A small image captioner, trained from scratch.
Model: 64-pixel images, encoder activation gelu, decoder activation relu.
Data: trained on flat shapes of many kinds, plain or patterned, on busy backdrops, 97500 training examples, 4.3 epochs.
Rows from block 7 of the text decoder, named by matrix and row number. Rows with one number belong to one attention dimension. Each number is 500 + 50 x the weight over its row's rms, rounded and kept within 0 to 999. All counts start at 0. Numbers have three digits each. After the name is the row's rms in percent of the matrix's.
# q: attention query, key and value (stacked) (decoder.blocks.7.attn.qkv.weight, 384x128, the q third), inputs 86-127
# k: attention query, key and value (stacked) (decoder.blocks.7.attn.qkv.weight, 384x128, the k third), inputs 86-127
q.0 100:563634560614523498555542489504455577507563538500459437491596498429570469424580431440451475488413459465508551460445596549471533
k.0 129:506541593479596492493504551421519567529521505569491515486495475507553445447469486493500463456585419525506564558549569591550538
q.1 094:463524517528577391430401500457573457437474476599447537529510514506370502467519449446519521553496477507546477503470459515615537
k.1 103:510482595559475504576514495569509496410502530548610443517477471540464497518445467476421534470604540530428443489515437564465523
q.2 096:470570555526571478484463577450496460464503465420486473469503541595548519542548476559491464437528470459445491558511506510523548
k.2 092:504452500471446427528492529455436484494553474578503475462416419479432370471450517473472457487524526479539420463425486402586424
q.3 101:552509494533473430463472507507505462458450494491427471407558505547491464536488452506426510469481493481418578570449471572594496
k.3 096:564457481434488519450506394534468573529505505466442517534534383486526519555525603426542488480544569454538568469469429513553491
q.4 093:518503465553517586461576527474562543549470451542530464570453538455525463474539461502416447574447540516521522459464549569502456
k.4 081:545476466495508556498483484493529525554407530502563537438563513470466508398470486499517517607371521554532502504522484581543524
q.5 106:510525530472575338479517512440506490445570522581475511452471590576457441467448391446471472498519516428484541538510459451587448
k.5 105:557456499561494523532540399453443521382461487644573459567547490556504541576551559482488516520492586493462502519539480526471526
q.6 098:478520406535572501505506552514528610457472496457570519537526475466499429510495519552610554485517430519504566541556481537450481
k.6 093:536535544459440461482468430344515501583514483449487502461559442471477435487515605463423461560435507528543488574513479403508472
q.7 095:441542472481445480476475568513472463471467527500530558461497501568450584577561433485525550469556487500525507509428423491462522
k.7 096:556474486567440539485495463479454473491519432494376542495580482421449577577527522514527501575417528423534415547402451433582488
q.8 090:437531519463575443521508452518520479501575509577616593462479500584515495653408495423531450437499539509436487598562531548500525
k.8 086:659451459604483519509515480548481418566466601543521439491492432452524496523580451471575467463499488538501498414428490443471560
q.9 105:494469461385454556437488479560533459488454455447522510511458579572583553511531478541508479479499578568536452523455445546424544
k.9 091:439447478404451513439444539523459457459512440486397562441483493561494509432468463517474471543492476492459444471510533485549460
q.10 090:405411528551433509521534512530555531575517419467437496446467518574390551538520467491526566463502421464391508417443456541392565
k.10 090:510586594455510552445505575531467436440538505554420469534443546469468571528517507514506507542497587503558502508495504513441511
q.11 106:573514468419464509445437542499491500449522523514460525463502495540487451576436435481525457423573584456503524592537398549493463
k.11 094:544492412548458462507480386512515461602516434545464450491411412514457562561452507384508511495482460521371494541469459412473482
q.12 114:516454431428440570508519519516533446489468468495465528495593424456580522541608485460435510489496477521474510513453549551477486
k.12 105:540539462500441495528448624521423525552515468401409506523451534515502568502498482535507500452466437539484524540458579550505442
q.13 082:442529527501600461629469464479427516513613515477522535490579511444503598505487454534512467407530502434450544549524551496580509
k.13 083:523522481517530470404458506513448535537468484550547431584507468540502575497457572464541493498573524524381498543543458559481564
q.14 102:459418522504466519462491476456490451511505457587537512390458505609482563512449510447540505419545481491491555526496366541507557
k.14 100:496461513533520456435445476580521398521617447541508445463471474549484501557502556525502480507438542432483481453521547486488524
q.15 109:525512533549569425540511481424427453451463469498589510486506497454422478500453506554565551471568536412520556514552518518547506
k.15 097:595545495502470450523421465499522480461499478548502498471477489590541448536566526387563444503517523501502520574482466464490563
q.16 107:505604445479502505485496514526453494415479512572519540471539488446482436493427466597514581454462516512498544604474471507518482
k.16 099:478507514591522474519534439505452495523470485549452483552555400510504414530535586354474388539592550477441540555478481421527485
q.17 094:511557490428521496432585516602480523562552584432446500472423446577543480511407524551513537487414470465542469511552381489470541
k.17 096:477431516503479507445429498478511460529526522497488508557538412471471501397491484478524493559534487612478506394488508414583587
q.18 098:509560566554539449469465538504380604518526463509437446411507481455535537528460508469398436525419474502310488455446524539612458
k.18 100:450494507461523486479483591558526521524545565581543466494499482403563491522560499467500500454510483498524550487548507498390530
q.19 101:502447400485505502444453518517497481513510463453574534507480535626520555552390471546629538454590450562493527532500450504431505
k.19 101:565452473553447454532482511453478430524590459534497504457430470561424519479470536491541491569475402562460528466406400475553509
q.20 090:514545544532534551526524456470498596505500586516471467448527483392451510468497569484379506455448436520551545525501564458599528
k.20 101:587520503481536466526500536579529550436512503535557466518514481514505465403483526446399501408574550482446545434596492541459505
q.21 086:594531540557506488537398550400418609514533503495504500525606547517574501504494476450434445435546562490569453589536492532589470
k.21 108:454391470528542456452529451507472537598484521482543550429546461515525417578483503464538487523473470567513514473458520497556497
q.22 097:547501525552563470467491460470503569416480464549464525498527479400478542465482481503442506545412478438481479526566506480601433
k.22 111:495445467530526494511524544463544575415467493541530459569554478465511448483510515463405535418548577447474512511538456541420488
q.23 100:440467447465496440546446456451526514441453528555561505456470577566478502580526502542635488480517446489492431576497392498538582
k.23 094:531476482574473367506499439459522400486503446587499510526495435474444582455485532546557470506487545524460452571494483452415570
q.24 097:429484511512520510573526545378445473562508477622551527498496467528483455498540494486550476408558509443544521552365448556517575
k.24 090:525423537467492547527445514446480472438542410515497460505544454569580527491485593399550426448486546472421513536485570518578483
q.25 104:450473471484480406494505410504475541580555403549511481452450486555485451457472530430619492479543461501449432512553433417482608
k.25 097:441500449527519420518458433532524429476484468520522429478500496528553429575551549490574476443533501424515483512498501554507536
q.26 091:527481526550515503540475453438562573547539472435525535479528461314576395559490514528452409495528473510497521418500593558536480
k.26 105:555456533397586481506430585523536477536447388578546499443447582466593424454379532489479525411470470462457451519556515517539499
q.27 096:441412468470451506538490492522572456488472531532545496530483499552538576539518460497563526548482515433502473528439476461467502
k.27 091:522534484526455546561493505550463450375590499479477498478497540553415582508570475520528500578557508556588562582500389501455437
q.28 100:498504559503412520530417505397522493500495444422491466572542434458503493440549496499450585497404525520411590489470500545462475
k.28 095:423592544473558572470455548527370470484456535498449527467426490489517508527467511553488440410542535485529519443463506555527543
q.29 115:557582516420477537493532517529473457463517609542438526523445487402483592452546486619518482521482521504563576470525480499365415
k.29 091:468481540507466500538489505485486514462386543452434598581426485545471566509556439563453505553466544422452555507539508429635531
q.30 099:411484491463471409481511491537519502523522525612472549419452476521455539495516411489631564488498438557424485545585545413447437
k.30 119:462505440543396522543423515534435479389573554524490479496481495465485587523549519570483471547570527520462441587553463459519506
q.31 095:453401458551570504553497507519539459471435532495528460454501521533415563509534523605488546535509449625446531453460498447428516
k.31 098:521495465468451593487463533479573404414475466515467513472429544515459612512483450517404512512567543517515454481513395497450522
q.32 112:569527456581436555519472433435511501519560527508469454567518439405540512446501565491497478532448532483532448498579536513556525
k.32 091:491504559464529513495478566484476487554444520431507485490489559502536459469473491550446529480549544510461464495476575580439459
q.33 102:512476427493460487374480493518539461457483522558502568518419522562459484522541533560555501497455409564468473387538474451498517
k.33 098:454451465472415507595425487534507450481488530470458481558523541496422507469466491499454568472430584455554505496457437495465518
q.34 087:544497476521490559513419461455509470521465451427522510517428533522475498485536544490491561470476518568474594580422510523516546
k.34 107:477518494395596526463468531574476526558482508459451527508495519480463415543408475419489466532528600482541481523433531450518456
q.35 109:473486484448478555536502507530472491500478499445458507472538490547571505585460550475509514476400542518487460460432472504507536
k.35 101:498482543510555588506440506528436520527529416494434500449497476510513502500513515484575465519511471481527546450458550530537459
q.36 122:447535552451482448546509579477445456492530452509575514378456556520538420513387510513495478357579499409509589524516410506570509
k.36 099:602453468562480456444549393456466533516543501507526492530455450562456504475480503481612475424508536533404508510513559512458477
q.37 097:509446472550502469477500543517534457482496460347541497540569525578492524582518507530539529440584481559443577499477442497494510
k.37 115:510552502431536547478552480477446502579437532477467590394470541473456480589495510456540469579534468466592441515443495485513492
q.38 109:504476531468444552430550451427502451554491468487437536476483452435423593488499447420562441562431470498419445470482551388422520
k.38 093:419445490485541540468499577569515498447470546468472503490567524437544452494472438571524596492556491504482514453512526523449426
q.39 100:461486461447476472519449435447512382434476602574575543545437497519456468494453487615624507544607510473567545546518412438489512
k.39 097:541463537586453415510532450538482445534432462501585494506577495545491531540537530549571475613453510502455518485507443474447538
q.40 100:544536524515521458466468492533485545429523491491586447514533558484462437543538536465497436471544574530484588492521527544574532
k.40 114:562520524398521487538526510468409498625491517433483490456427532487498444619493470457505502541415486463459536566430483479528497
q.41 113:463566583555494399539472541469452473467515520501548495466369542545431453524409582433555490423607528518465486484502452525506541
k.41 107:517532500489453506551471440569541494426539421605456470474548469578535505589491541454530497454521555468475473513561470579485488
q.42 097:581534513450566529467556552526535397527412461494495504534521552349502492521454530497519529544522518534488525497540509520405491
k.42 110:520503522504539516460458524470499561488436522415378511547486547512496489520554509499506418548487530480503531474398552440539467
q.43 102:497523529530505611564555555479457490480504463493490448472514499486545515524465481529525489544563384591501465465551443516374532
k.43 092:465494520523460467483549490455504423588566469426470505462512592475494516531520480605476491607483385537541522446440496453569471
q.44 099:558499437441530428540465509477478524477493427542523472529558509515491504447407505543542509466561450466539524581512454610498490
k.44 093:555490491563509377465514370490510458435503553538496507458460517546627405521497583435469407569468482573495483496405529515510512
q.45 092:383455448430468396485540477536508453485481531511554520425462493553436562543515571495567544462543453557495495517443475539472436
k.45 096:545516534472476562503484514488566315454452467510431484510484522488379524563465406554527489532527575483483548526528419464481507
q.46 095:481535526535522536484495566480501457469508457554575557550475433429474614561554509569438508571536464430498513559432448499608562
k.46 102:586522595475542546508506507493505459562458524456423405500512541505453482563465530526517473520457569362556445640448498463511435
q.47 104:529482543608511582482457513434504508424538417541506483519491513419507500529582424558476443548507520554468489440473603544514506
k.47 108:521522525404505495571454566500489563626528487481541439439410516498583445534409493501499434422491424448519501469463533502529570
q.48 105:412460497570538431515442448454570519551499453527533554516549498572584415474497556525509500395529507505456523505536511556490565
k.48 099:552499583545458498479481444583476405534519416534624519488527372443544497563439499511489437467526587403585441543418508507540511
q.49 102:553546517487447555494478468433428562492539535462524485572503433444477524465465520572487561554458620498524450421558574529473476
k.49 088:473521553543555488485468541466516515475504581532489566531458499490514539444491459542488540423490445603427552453524579536542578
q.50 102:569459499462542466473464506499503424416561467530513562365480487559483488578549449462525528450575475476501563529467492559421591
k.50 102:523550400563405578431544484485546468509510479530461565527497507523470503451552518465503434607468563452504541464442479466576459
q.51 078:510460506462517463387501411489603572479519455494519584521525472579503530459565597513486500614578452394490514438504478510437534
k.51 077:576603500565508501549472568524563434469454522519528572523508513448453429561475508528413525562482527460605470515504528539432531
q.52 111:538534484495439576554514507500540623543536507462494469532522510453492560401588615498426479541502449537555527440504570558453512
k.52 106:446574490369574527460482568491479478591478522431484551552440583470499427450437467499435484462478527490580487468430494501568476
q.53 106:484528422447503414492417496483487455459412542510545562530513471559394479460432486626626580493488535536592477600595432462515474
k.53 103:496503481548498478537426543474477466513492488558507578498474535617424525474545486544507516555528533538416496555425533405503511
q.54 104:527359498500470426486485531485609453529424528429506460513544498530494546559546476455531508488484506512497490513513488434516436
k.54 101:477505520521517521539426553501464504447473544558561518458492522517448586397489447574526516445523466525485479556585491600447532
q.55 088:495513563434538551531531547573502472604487537537440456451514513429425489397474516463481475455488420500574421504517556481496460
k.55 081:620534433519462478443506481505486430366409529518467474543528509595568448505535434504557490484526502595487586455546495486462503
q.56 088:490485467435464497498444494565515392450456494617554626553429521537441566504551541616572553524547615467458520490484421505422506
k.56 102:469500437430508542550477489500467411540534482461496560564460501521418507491488456598467473565498644513449445478445459458565478
q.57 096:496397483527440497484458524555557592555495421542480448489484459483651517487611421587430492535501478519482439463480547496508521
k.57 105:450476430386580488491500458498579420566529497517529492436457493449490532490481505477458527458451435470577493437520521559520537
q.58 113:518542485462432549529539479536420489473503501473508506545503515398514541428500480492436494566458539455529475450518515491507516
k.58 107:460564516527546475505522518522483552427381481427420590516520539508543489496490380529558495483575463543516624382497511553546457
q.59 108:472465483507416582526504513509554479521555496507496462566482440477499570496596531511477498604457442543466467438432505503416513
k.59 107:450480527473500503512538589563512504448510522446442506444493546494524467315487435511526516445526426519548414453583475547431582
q.60 107:436568515527498488537464494415509542468534478433536549542501516453554449513510559570386478465565479461475495523602458503569514
k.60 099:547477575504542437527535371476473552597479449606549493481481498476467420507465530511456550537467462425413402510449541440558549
q.61 092:521460448493485573491481524504556434470515533476511527598523504434475556520524454492431547559428493538495572509438580555504490
k.61 105:537633592439529535513490542507488497473506491455458566506520571494439529583519526477459490478510529469515532520501470445539442
q.62 086:463503567438504432521566491466510391495418573517489569493517545458432527540567460519600552429553433493456481504453473471543521
k.62 091:499495499483483539556349588540478476440565470536487497573546498515488559468481585567459466489617496506496509580548382468488526
q.63 085:562456449482496536478444539472475500548518444607480541448416497599484410553460502531562496434538521534454478510435441473551596
k.63 092:396494465450507473502470415527590451521545413466557449487513413486535462524451474486485453483470487437494477470405478492558490
q.64 079:538495551525591505540448617567529411467470426494504529466479572549567429520479499558454393510501421505545479495564485532537473
k.64 090:530421544555421503525434504499535396536469491450532494503543552446449495505501465468552529496546481458560557544442527466558494
q.65 089:462502438524480509508502455475548440475646556533427534532522443580494484466491545437423534513554510555567598453514484426496524
k.65 094:495425469508508472603610488536522558520549472453555589468495535429572394534419520467536551461476503605543521456457441498464458
q.66 101:546494382516553561524404414503555504542479536444522532543490516553430451531454503524536515476548489583525469488605576488521555
k.66 094:526440519517568439570538479537513633513441537499528551479522532534598442490512444452524538450490446538535572475397474535504509
q.67 119:559484420434442520441480421585498532450458547482535498471497533470427570529420444443479448532640554493504578554495423498500494
k.67 092:475429408417461507571430485525571504474444511532488486535518480535527430435582493558592490480471401480510504453529424561416586
q.68 109:530445602524422434438509440368454480467464522520457532495502482475541496514542492465460543470462441454525531423513436494502568
k.68 098:513526545529530487519414542472595532593576526468486441409429488565446485517459562508495498529486624432530527459550501506533499
q.69 119:414509524417486398586500520425539483509552478456517532460504435488490431409531545490541516485558481420502501486476509514537507
k.69 107:542506530482577499410479448439485482463468449487474541471510524499530456510485451526441600455584536535563527601527489493519491
q.70 098:556557539493488475421504530439423487482538503486492616396407467480478506527375548505442529522403521515443552475521516421490512
k.70 092:511581427510510515658513521462504531503546541559489468437380538467502556463413525582421524456475460465543374521526464483463452
q.71 109:465459560510534517539534460503562471554578459471504515489544496509406453391474622455470486536519413509534422498499480472465517
k.71 106:530480436500515511561464413450499464606446495424487494487542565444538507489537503443459480544530521552531553413472467506452428
q.72 096:425568439515542435515410479538526555512500477519485492460487597517484493409558524601433459449430462448392571537546523592537480
k.72 094:494565462560574475516606481475429480489503496519529527514467510487472510498449478482616587504501403519463447491500501462447569
q.73 103:559481634429526491528463490546450539489593564571543535541523513452470486544413526449495583478442573429471571506453543476529526
k.73 107:445587491472544504588449495488469515478513514511548457444419549507507447472503463447581457465505397426527475501539473551491461
q.74 095:409435652519555451563476480486465484566609476405530554489478568467573487454451482601389440520482425465418556483538500470476521
k.74 111:457563447528531527527578559424417521517595508560507469501482547490447544506441487371463523549437477508593413442509526484484524
q.75 123:446447635553506409507455587451453458564544449455578487521456400526499505466485564479505483433443454520456558445483485455500569
k.75 097:550500487487562512598485448550532565616532517495424554470513544535477433568462483398486534449478554521554523565522476461526465
q.76 100:501599545559452495456542489574494553482467445452562583584506523461535547534558450510537538584461499513585597485529557448547408
k.76 093:531448556480461558529519529381512524491556497507403483556499497520489563484424470576387499482523479474465394457598555490479487
q.77 094:625574462421407490536442577535496483441427414551464467489465513522443518464444456531582449465536526439431536492486422512471438
k.77 109:512514479437527577475518528566486494487472554419477472490433548443536500512518487547487535598462490494499554550495452486480394
q.78 094:528606550520472466436508453515396457572543516528543508532466540468486583468477436470456532430499565457461570489521495495482458
k.78 096:486528511398589559487552556446430470457554439530477423553437499476508516468603483603584417546490457433531452513561531546520558
q.79 121:475509569495484495473421558499555511488544489512550434502523416552471452451435555561495526479554418533490551465504547474487617
k.79 104:540503513473580456502504452478509542504464499476466503475493569458492390540566491421478559425525553568541416463455452497450378
q.80 095:446531552440502460505474554427551558554528404459494491528515532463484444459550612499510450495432388447511445488483519547502587
k.80 079:506463546559545564515494446510486460570461537448532477488541473381445493606412466541451464503429508435463539518439544509460428
q.81 100:473535554521438553493463462444524604630500458445496397468525551482541499506486608505409526467407449624491523514527494499580504
k.81 120:475511581480495486594516452472548570542528515519505419467547529538484444533492508362496424473468495493517391426447576524435510
q.82 092:612451478453453519500548565519458565400382487576460496460459535462446488514406500459529478486552561458486497522515486529460507
k.82 100:509475490392475531556524503534471472445444496480481458526416548543541434537607510538499529482549507558548572429554449546435464
q.83 108:412506465497512537490492379480467454581538458456477394523524527546485440506418563407494525520480520576434486495497550489438544
k.83 096:430509521472507567523607464584550564593466491448461406562449579513585406595504465432476475492493488536528499391463508458524487
q.84 092:461536490601485495422431460607498397487561559419598445526531539488500515533466448530477498557499529544525542571493501493521428
k.84 101:445500481433472513573532554356592518530577530464513534559501613503487510455585494487470445550491442562549460477458489549502567
q.85 099:463463467583518495449490545536420523450644476488528610490464462491558526400437477525510570518507489433531517515575509501573416
k.85 089:516477498459543522509478527353448461501676464481523532479513506465518592463547487559414535525484466533522518528486525488474447
q.86 100:459437588559484488439517535559509532544538495461522460437451456463551450435458527516427478451491441526421514479598462492440570
k.86 101:503490467487535458509477489424507455557513463441501495448514563456532520445524515392472637508421515617571457505467515473525524
q.87 093:451516493448556526503447493499509536573553433455475646475416521524602480552461562443439449538381485496476479471529491582561454
k.87 089:501520514522451529453523499541394454401537394695514425488500444544503515449455472493505408391462470484485413549554542551506525
q.88 096:444476516386491455526524506452542497476590430540525560524531406414500472493470440527635429512526441463505468532452454544513511
k.88 103:504511542498524463424481577525420506508554486456533541500501462441485466555440509507598511496593430392516549539609444522467522
q.89 112:534538320483603572519502494498560513445492455531488407530526556536499445536509489472509485497607567496525476543563491502482505
k.89 105:485433440452468418514427533510490534466391438435552486527515549526570539471542447448483513512467460567440517467407519436492427
q.90 090:483488490542501476508448496483556544392504423511427510522568509399499527535503434516532455538504448445531460514515552497482442
k.90 089:539466523591454569438407466535522459464535549479495581541468431540388540524519516512407466554488544508423460520504564483545418
q.91 096:503497485474516500567482450494512459476433514467461496411494514461527431557504573453490505470394516407456515469421449504474512
k.91 090:464506535462566534447454593562544584591461572459473475515555549564497482634410553460443493442537500415504557541480437509516522
q.92 104:472482401459502563558553535551554513556524533531469451582535562445551463532561450522475554480539529526557436487538559470499570
k.92 095:502443507553420565504478503496568525499458520456473508532487521428577520524603487534437437592442522563454515429490586548480534
q.93 090:582487497445498431573512561440512533441498505602474536472490443535544508500474538536529522465463547448429505579453449534474510
k.93 110:494570453454497485438522408547520497459421481461424521500515556542556477510461511510575468519501621521495535532543383459509419
q.94 104:506526531468480531620497503509555514546531463496463581469456502454537454495499472566540500495501482471472569494467504490513444
k.94 109:579527447492519492445493539536439460417518417569517537468553499493459508533486421596471540415554451384507577598551511452525566
q.95 095:357483491551578468419495596594471459557598479446508450509451450559470512506471574574427460431407493578453500493553445448495508
k.95 104:487481454455502474545569424507440420532472624607483556459484561456500574506505500466490528515468543560504523518398509413518488
q.96 093:592528491474416386569569398437535454484485576608526519492482547446439497605513563396547652502518502443559499514469431502524498
k.96 096:505480528454523473446441521485527575542471487420505491524446575471533444531520512455515442426525530479477544587572446537507500
q.97 094:472477479552531582500539482526613370462547435407469465476486494544507476458583485582549536561577504597578448497578597473496498
k.97 091:469522545491445521480542450553493514449475503500555590484475443477469499483571442511455547574457520481508596412452546547465482
q.98 089:438515503523539524525505470414510439456530535500560563454447432543485448517565523506554540465460453456504530563550424543511448
k.98 107:630529496490588434413577487548464523442499534553529643477547523584482449534367478518495504407562512512534530646577444540458487
q.99 101:509584441432513527583491405496579417546518409530457454539508564511561507548531497474490516446469476541553470557442540489552493
k.99 120:523438496456511536476443474577499458544401457502484468551472501502538536541465514533505398469574598504463556471506573462559486
q.100 087:429446514507515416530476487542518452558580479449586484494526534619454486443471505435493557520584438596523470505504450483518533
k.100 090:583512472460582470506506398478473462527428428456488539486513496527534444531497500468472605442520465614474557515504445476463470
q.101 102:527472490525497513453557554532500449427471450522519536527592465468545468499469437439492544528460497423491505489433452471513502
k.101 100:539471530555442473499457508502486489394562548522469549433458512446480573431512552561463415430478529526474551533540619506493511
q.102 092:503481551457468428551539498443548511442445475486495441480487458572553491551438559470487473430505510505535460431461507558548552
k.102 089:478495488537544491428474422521461513522446557415521456421490476498528455557404502449433509481547559558507549504439493407529472
q.103 111:440439553507493453510467580433557541541554516479426400470526477615477473483531624537532433378539453567525548480532451514499590
k.103 093:516504441506549432507534447572501500497433561391502491548524568489510517486448423446477495484483442605551454490422481480514485
q.104 109:545516560522441427428601456529406464548504483576491590480483398439490547547496424462462495483486547505478536488406402456484489
k.104 102:560460512530476503510370601403555491572581510494437471449464526496443515432511539494406441466481448495494537500556487539627531
q.105 100:492514561414507428547532536513534574403583495575492532431417424553561524458490450639497530469448447449475446514510466530484496
k.105 104:510559459455538512508510513502504504389542468482493502434519513537406479539470450471517601497592512561499548628540445482476488
q.106 096:491495481503519507572484534548536454477496534488509500489478569570598471615523480545519425490450462470410517476490551536480561
k.106 113:543594482531507441499557429531493515462548509531501498486513527494464447527420510505548485453543486405476542549518376393463510
q.107 102:525550416428562552500397609622487480509398470501527469509434559507531435506543386625476451412570548560390459487526560551530535
k.107 098:466588489432443497583502519485431477467466474526653522484563522450540561522568465497427547506488504550463531515480457482456541
q.108 114:548494456577565546514478437430480507575536474447462465497564516510546463503523514478474473560523401611510535429481549423539450
k.108 099:465487576513433455509476446493540558508462441456520474485520491526508568513457494508392462597518519466594468408454547490432524
q.109 109:408438467595427567577536476415496549452549442483530445457605476535460437554555514398508571527536360486504453514524429443518472
k.109 100:494440549503522483479412437459519528537534567431487407471544498500565548547421518475394532485539514571513562522470573412527406
q.110 107:506443499434532475566428524511542490504569377497588459480465492560479515432520589545548405467548422457437490553487502499542574
k.110 114:539538500462596515515516466588411510438373472498605518439524471464487411535460431456552536481483499507495577505525470456567513
q.111 098:427496508526493435509478521592591491394578481505474493479420482504502406600488546460518492515410439582521514448536455455548525
k.111 112:603530495528541428384508530515437489425460474512480538532463437511449492535447543513561518426560522515432512504533460517454542
q.112 090:514578501462437534523537594519430532427445479548559474526425432490527473563552467547459543510483511443567476523409474486536569
k.112 128:554398460477507546459414540466508483525523538550491480514495472413433572518547519566516467542507579437500534477536514537566497
q.113 102:423463434502575574560450434538654470501536481419488417586523519520555445509543496525530504507515445512572489531518478451562487
k.113 103:515524489533481504542549500533452502532413488449573501501482458484474485417505455457524415556495503562431534418469531460488495
q.114 109:466508590542463428547521451496523510461541501461483523446437433495491515477530560448498574507471456458520481479430407485454503
k.114 096:490510517500577411525464506424482523605522530525431529493505493485535405489466521466503455456451503484499561504564408557481493
q.115 106:524555485492547432628534516468543473504518445487474535459472477427488478388407492489556633486594508472545477544489483546517435
k.115 108:521376500519504528409414508460505549552464359437462443593548542521524382514547506485482505490471535578485568484558578521576440
q.116 102:500530429454462564387532470597480508447512508400438507526529536410489477521506386535482502536515482549517538417547469490544380
k.116 100:495509543561421452449541550495557555471497420497480478557463458444449571504536489628498520488493481450461483483507593505486618
q.117 097:493495448547424550387639434522420416446497578521582525475506494538492588548474412505504549603432523436486532447536412430447413
k.117 102:478531533471487528444643571483472506435518460533499549510449435452476535537463523523463476487549466492465488477598449501495587
q.118 107:522596423546502547475447498579456443513498488448542414575461561533521535482554442569488488495442556489495626475528557501479413
k.118 101:501490531513488540539621573430426522559564485584488469466454545508519577441519493539507499557522454468483435469402599532466597
q.119 106:462502477532559428546493452440627531555517501474522527435465447562547406464577507504461468477531374603447491529542519463522555
k.119 096:508491485539497450491484414507481501536467505441472535509538477501483474592514542504503506447463492600565550512519438493499508
q.120 095:471514436537529454529416548522495527555493489449513403519468593528529494449529599499533394472461551493540541518511580598513594
k.120 104:445559550441467491473471475538459463526425546485504488520534531465493480583417464451492524537476470511482448437459568467526563
q.121 101:511560522440466475556366496488553487419518501519515501481499508558511485574567531456509463460532438467553432547490553494610574
k.121 109:511530457437586484484489523597463505476472526513502561468500528496503379526472467551599464559517562531515579501517453486535429
q.122 084:434546482609466551476537496465557468447576538466467478505524322533473528572556495579543393526480547477507450455484539483568462
k.122 092:531566547561492468459475520573493443488586491521475520513470433515493468582430523507499604529475480437459593520533507540557441
q.123 104:561562395541517524526456510480508441388374522509456514576557562478573510585525457499530452488577602507576394586470514571542508
k.123 105:392475493486450544550512439574587574545407535478534495550524495528503497474584552555467513515517580543462614469421542509472526
q.124 096:517505444475556589465485442473548541555494503433470548553520604431569481606539486623524544518459520508569433552459546453565479
k.124 090:528445519548457512433436498485505453532503589585614520568501420478501570545572540499533437531475473506479486465501566579461553
q.125 089:637492501469467476479405540500543473401514416576474514578549489601417553548494568539561455480540526476554479451437581523556450
k.125 093:467545468439544512448468546594497500433502497651502534552484474452443478587427424586532541556542491448507520497465409559491504
q.126 086:448474596526462526489462427435540439493590474483487497455490495514533490521571533475533487491371481476511506527510500462576529
k.126 101:508574457525600542504504534564539503472525451580514511507440431502463532530407488445528463436508473385471506491567562507481592
q.127 100:479414463498466531531544611525524497494572525429379555396522447576532597436561495576539492495582452481546567520542429479476488
k.127 102:600556505566458453382488421431453462408549505398526637492547487501441496519565486596468608498535498554503550522510496444516480